config.yaml
encoder_arch: "conformer"
vocab_size: 14
decoder_layers: 7
decoder_activation: "gelu"
beta1: 0.85
beta2: 0.95
eps: 1e-10
Rows from block 5 of the audio encoder of a small encoder-decoder audio transcriber, named by matrix and row number. Rows with one number within an expert belong to one neuron, the router's apart. Each number is 128 + 32 x the weight over its row's rms, rounded and kept within 0 to 255. All counts start at 0. Numbers have three digits each. After the name is the row's rms in percent of the matrix's.
Before each expert's rows are labels from the 100 clips, of 14976, where the router gives the expert most weight on average: "loudest band" is the band of the loudest frequency at the time of the peak. Only what is clearly more common there than usual is listed. The data: strings of digits, spoken by a formant synthesiser in many voices.
# router: router (encoder.blocks.5.mlp.router.weight, 8x256), inputs 128-255
# up: expert up (encoder.blocks.5.mlp.up, 8x128x256), inputs 128-255
# down: expert down (encoder.blocks.5.mlp.down, 8x256x128, transposed), outputs 128-255

# expert 3
loudest band: 4000 to 8000 Hz
router.3 108:125095105151139167077081088110091143156181062152112151131152151065128146104110115125125130161179182157125097117149146141152122100138185120063092133116128120137109148128117203163106142137135194187111114173165182092091155121153185162141167144166138121088128137100077162167105119140091163144154109116111148117134151129103108105149142099130083143127223069110162166131145137165143106122108
up.0 073:144114116134107156159130122151166100118127071138104200132175073134072056139168159145152098134184158136112093162191119075122077180126108141155135174109145078133119180161169049133056106133110148197125122161071111119109117096122134102096168086084176095207095090191127105121167100128117144107144180110146101124154087127159141099160161138098154129159221123139129155167152067175140071160148
down.0 086:135126059121104089156130150213136120097080050155097171140158089135077105149116088166162161104156115097107079090184145162110079106165168070110074093109132106109069198164076167121154099149168154083087094138158158084100080119153142138140085104107109112203054173078141116175188160093156151138092072095123165145082138153109144140156150138142087101121191187124132171088123149118121169119154
up.1 100:138080109186101098083076169180116093156140107112071140129121120111168068218105174064149088053134129126116084094117072113078128174071100127156106175107097116130147088223105137139114133104121153097169169099159137111170156161085140096164154118101154083166143170105152145118138109092129177150091131152108151075177146126177120109151151139136150102205133102166106122173159124111102120154138
down.1 099:180149100195164092054123150135148114108123090123093123103181161068127147163151138098098151093116097104130120139144109136135081130151125073141064137113129146074096100111155183157070140098157175113123115127132089114139133113135084137095110204104157130105136160063176158045186127147125111140050068170135123101057156071177128138111191165103102139162136105176109157123083133162161127088162
up.2 116:066103103133133100148135136119107153176112072194148140145170112142143116102109088096111099145139151069156117089099122169120093112143145135086179136166143100125134140145170154163115074108085149119166103103145160130111091075106174071094143132094130070128144087099071083084117129078175141107095164170192147196162115165171159140153095121142116141135104148191103128113097167132051115176172
down.2 103:155115111156163057129129141152119068105188054160137122106155121144126109169211109160124168102209052106120088125180102133117142143115150078138095118081154135142124158149099126148083111160118171103124105111157131106093104079151059102157054133129105078164068188072180099124117116118115129144128080154129160144079172066163201113157110156136099110150150115118150147132043164146176139124154
up.3 109:121112144172091162114098173089087160171166175173139192176142109097115132165129148105134073128177194174105108160136120141156103140137145112119091109156123148111114119165078162167163149096149155159183159086131153098100095109076145159111114160178117120075054157174112133148084132120134093128180083144098154124093096092114141109078087080120074101089110126109127114107133116151109139170164
down.3 103:103123133157099076116122163097139174132178153190101174150119130121140122149089139073092140128108102131163110090128125200179111119135123081083084124109097168130137154118167144135046116107097154067140168115119095137122146125173103155095116169132113139113115163125148183100131130130148092089100047182134126173094149089186166089120122127155173138144124155131086189056076137136153107157161

# expert 6
loudest band: 500 to 1000 Hz
router.6 102:142090166139163122099040079115121126157174102158114119151148084080101128103140112117132146105093122155164087169077136080134171076119169082087115125162134167202104092053122161116162130111200121132140139158117208123087132144158136104151155156198202194084155149150175158151129151100097139145159093104088164083131125142147124122121152105120075079146148122116153124140151132105122083129113
up.0 054:084147079145074113157103064096122123166141120134117158174095133118186151125124142112112094140151112102141111123144103179126116096124109114132153154088119122166116146159148131077111087132127147114178135164130177129120167123114178079158163076123099073151110119095098159118062087117147163110099149133189139191155129112079095089170061138173106130174144149170150072125157167143095099123055
down.0 093:107114141134135175143175157097123154101087148146085132113094131089112128152145122121131104109059111090044142049120134127160149140116154156155083119081148184133156113108092123159144122127162157082141137164134153109138132143127144178130111097077122126139082154111158133094172147181076136119094125181180170138126148090115096124188161104131172116165121092187135137136084162100095183121181
up.1 107:168079187149140133103120136111053141150145121191171159125113119150082177134106124122089169175148100120170056100179110160100115156096150119129080092140094124108114147171077144107183134099139163094125143160134176113105135165115118123173091122173065127100059159126143139168076130126172148164160110157129150146142113062155154176087129139110149093142128122085086165089091155115176147170144
down.1 087:073173130122132138143152080080102180110106132126069134180088155099111148117129077108124115140120145127141145118183152172175135166097158152071127160090128148146163090130142126135104110119151150075170152115123132116087113185129166166120123102138128093143140120153160084072151122123149103158154111162154108216127063104125164108123125151149149144165153153140116110139114140162088173151090
up.2 082:101178121137082140147124092082103201085128035115120092148128162108211181108113113090082202150120129125170136100155172169158149119078156111108159129069124119151135096092187097089133117121094112085137182097133072108151180137179080106152130141106122118164150131117149150099114110161165156129152111141144064166122114157165183095091083153156168114117135150137102127169139141128088136146102
down.2 107:097132168162115174089124117161109159114116175143120171182054159131159129058149091155122105104074155127105178125062170161159133087114170173125107145135077162199117154103125161173138185090146097094091101094147164112117152186147170199083129126148142153103103080114102081138153192121119151156138156136086111147156091160146133120150122127159117113099091125138144133121077156111073141135173
up.3 103:172079179196151134161111133157077132153174092140122164172103114114089127162085158094122130137097098161136077122170071101104149121077118101111072121111077111120139108162094167125121115074142116112121116144108192081109142190126124124175136122149072115140098153094164143189091148147143169153152131179117156103110113054177157149102164148122137102204175083099081111123104125095193103134105
down.3 098:061149095092102175136149096073125135164166178148083206192093149106094114111164083124124127153121103133124167138176164175167130122142157122090153129131147129142142096138102091131116133135078073093160121141089108146106165140142151158109127102117095132119116148150137144095115094109106093145180108055141156190112132106134105060108129161092138155125162128123142049084072140163094163129097

# expert 4
loudest band: 4000 to 8000 Hz
router.4 090:108070112129137157073082069131205132175185059098112128161174110109141129139135167150116135081101130167141119090083132083151139058110069127113122153142137080129116109115138180148145115124170101118118122118149156121112200106124155136105142167085161145130148107070051108073106119134101174096118141093110136095117140123149110185142147114156035159153104116041096135140181161106137054149119
up.0 069:115129107121106095128111082114121122140143120132102175198194164141116112103131104106126196168142059150152119093182119209128097112100148074104176107079183148101136127192149114134092047119110158105098157160114125118085189117157129146095134120112094111151098133150167158134130046153101124101148141143179117171107110150092146095097097176148125131109146086128129111115088170141111174133141
down.0 108:145174144137120158127096119155138166112112146130175076107100124100151208131080109122114144172117157174165111105103135152074186100127137111113180042090117151181148163082087089157118190119127112161108101121091094146108129146094103108108172139183095162114132160069046184140128154172182133181139163137091117106141106123134172171089073131141156160118090139103100169092151155147118081101145
up.1 093:117140114143084135137097110111149170137122105096096123184180112141136144138142128077161094207217136110164144145157142179184155132098145089135136134138180044082112155188187148067092119063105190159146140136129093051126143125151151159135173131075121123155128095166125126180132022161168079126194108121132104142112107103182170055104127173119140169110129068179133134129158129120079111145123
down.1 108:109181132125139140143132117170172162176131117129167084144100136113168166145119119154114138133084214151132135135094132141096183127123130094110111049102091172125118156123142101178101168133096086158128128089118127180145151117103116119115170147118093158116182115084044148093138148129183109109135132132049086127131117135136191195092103154178156161161070138101119170114131115151166154103167
up.2 154:138105118135122106077127149144143084026104097078111115132123125098160117179155154127094103100138155116150105103160088133082158170098118126150089085085140109124150110180118103195120145085126187116114122100134130101166146101092119104124138118126137110196098144048086187097172117162123124120078133187117102101152143128141161146169133171119160151159156104130117110150169137100129128159147
down.2 109:132203089144099123157118135157193139112096153087125066159105189130162178183070119103117162153107093162133090112137111168045188128125110095138136112085096149098130148115116070154120124117137130127134176088139129159118087135091124110155168116119079133165183208092088171141132090096198120155094133096149097090167135119137140136088111129130134115152130127110115149158154179171172091160134
up.3 096:070135141086148124122165131122116099105133178140140132147142155168069126132217065144113149131154126076115165118169119145207109098146180142148167052041154127166188137145090108135129132159115121169165101091126093177129102118127161106112138102141110124121096097135150141137164079118092110147172139133141198146089069142125098114133134127120135132087106119076120163124098124129076178130121
down.3 087:166098136162143118112175170157127110086138136148073089096165118169098137179141145136096122152169161131089076132184070137124114192146114097141091074054170111086141139116116139190108090182147115163060088079097112169132151170138096067115110176103079088211118145104073167113185087139140118160076153133178096091116120101191134168147173144130118115104099159135129133128141128126148096155149

# expert 7
loudest band: 500 to 1000 Hz
router.7 107:141084115127143154112120087141157096146159096058078079193153158120154157132114127117128133113128135157112102182066148094157148118101082161125082144134129115116123117092146164182113099145167109098128129168120165128107131139167112136132163109160192157170099133094113151024119158120124141103046106093076102080094151093087121171118140161171103137168158124113147149124155193165147101178112
up.0 069:126164135090105160124085101094160123107193176175125088141127118096143142150193143143109109104169147144127136117113127154074082148098119138142109117093114144101138082163187158146111062125079109148124137144154139173128154098119181143073122090070132163138085082131107098115127069113127174116143115198175081138076156112144175120223075111184104106184151131158109061113109166145109103146066
down.0 099:080123095124116107095141135158122156109108076146084099146143096109155136119094132141144094125139124102184151154078108114082119086118121219119115189175064114174079112148166134087115158100168133092157182103151122129139157157138175198070177108205146161080130088169154123068079163118111143117113132106086127076147118137123131118065134113121158097179122124146139083124140102105117089142102
up.1 077:085141148147126147157143161100125126112094157152113149119088132149092114094138157146102200095111116115165118130105120169185122148105071126151082154131146132176135116138126133117058109219160115122059105174130063122171113162226148195141094112130149156060083082106171074133063099147079119112128129149188164148049125114120145099058100138086088111170107142133189128132083127087145156110106
down.1 086:063130062159076053112164122155145179071123102079084098123105143114169092108173173117122081088134127107160111140104119094108117119131128176105154189098080112142183133113177138081091173097122099129137124101118108088154185139116165128109175097170155158127153141133150126117183094141149145150150092135068079137133134152156161110115152150143173166142120145179144085122154096183099082124049
up.2 088:155116140111083118103151116172140095163167110150096138130160101134121152149116123150145173176155116175092151177146144117163108123118168108131111075108142133097091168145114199111095103114123149161119123152093135116130109141129143179146151094111161140207096117195156107172103110143136108114159127110094146115104140123141068100153158113123120144097161121139134080059097154139087118155128
down.2 105:152139085094084100126128134168121167128091049088145070119130142137198148080096164112172129120142039119144157151130124128079111107091110175097182225154082072165087080133175118076068147087112147116161111119130126103110163106146138142158200107123146140115166119146177107091099170097119180149091117109065114128159132116156145130116117135192150097118157152143136121192170136167115048132075
up.3 100:128079126154103164115111160129142102103162152123131128125102069095130111167149170069106088097101168142149095090150057154089118159112097074118105150074095148115177092196137148150071088070126124113109110108098132103198121198116139122120107131154129161166151142144168151129121088129137138154148130210160129106129084079142165040135125115142145142157135140120074113122081063158133089109101
down.3 095:070121114143092095105163123169145201137127167093102156194098130120210097121092161086137102104074088137155126176040108117106160146138074137116140177131037148205087140153120154142105162078140087113131179105084120139152193179143121184110103152157106159107171125154104096102068163128109112130095162149108118095112075102139202133053145139127185088149100169129108139110150139149115080153120

# expert 1
loudest band: 500 to 1000 Hz
router.1 104:159069072174184135050085067150096102135132103074102111201181096146092072090130180096121094073165140140104125138058136096137122106095086140054112135131107061158117120161166198150126193123152178134120133103135207093085147137158180143107137166152108153078109040139161144078128175091106141109120129100093148083131162118105118192128173112153105154183131106086147157141155099116112092156108
up.0 062:118098163151124136136155089121110101106164125155133121138121107165104175147211143096163146141175119128126181162133119220159091116107134127142152131099126132157154120138060118117125090097124083109148092149157083100099137130162120111094147102125142136178076121116133175125061039145103115144148112175208113203131122067127123103142086163140112149139147087110106150120134138167099117129122
down.0 109:166126180093162120109140112111136140171124089118211172082090120112181144102144117133126148136108140190088198188110175119151152107140148120153124087098163124111109118061120103100131166161142111128116056156113148122142164086105070132105189140163090136062087106123135105112086181191105147109136112110186149161110176121133128196127101104165133134092113101113116116090101141150114125130163
up.1 069:131167135125117114153127112076127158085165110181163150151101168144103160125131099135147152143150116134143138164158156211217104134154185142179119102086153098160192149154096120101074111128119117167156184174111091148134130125173128146126153059115101080137126099125115095125114037113116095117169135122166148202141116168058145068113071150142093180084156167159147080144100151122098184149119
down.1 097:152118136105141114129109084115123148170155074103239113090130137109156181100115090106112144148127132186126171160081181143124126089116149108152120117115112096100118101086136115113151171143152125110123080150136097115147154067120044123105214144146093132071054113092153097113065177186135165126139147120150103129097153117146089176147106118175113137107150087130104095117140157125109115085150
up.2 082:130115167156090171142124166125123117155177118221154139146116075113104140114140153109130220137192113100165128099118132216146146160128126121130111080146127109146143128156131170042111042105085081136142140174172122121123093143107124140107149058192086159102125112142134115123104077141127068126166104129120146198073115082074137101135066163161114182092166109095139095135143139084133151155143
down.2 082:135209150171087127158132084116128123166176073193179155117081086107135125138090106148157140153120143116144138158166108173146104163066147095142136113174110136095135154083135140077141088145132120104208113110127092105126096071139133093124155100129102141132136127171120122169079093113191117100158142057202092092131155137114120121141124143156116138091125163137147093174134155138114153165129
up.3 059:137176165118075124136121088109142156053127154164163104142149123125093134119147107129135168130208149119140126118138138191092088165100147109163148056105134090135152154167107123097067068131115078159131149134152137135149162141177128129100132124123097112121076076126083106135089102128154140125137122134168122210131107096091137128129073191138114167148178145160153128100100100139150173179107
down.3 108:146153142114187106099121104083130095186133091114214151118114110057178166094130109122141140150121145168115169170093160109146110111131111132150119097091140124138096057089144115071131148161145135162110053137114140115147157085115052149106164148187109148046113075093174104101088187209096119096129119118162128130092140122138085181113107103136094153126110117147101103129112140116114116121167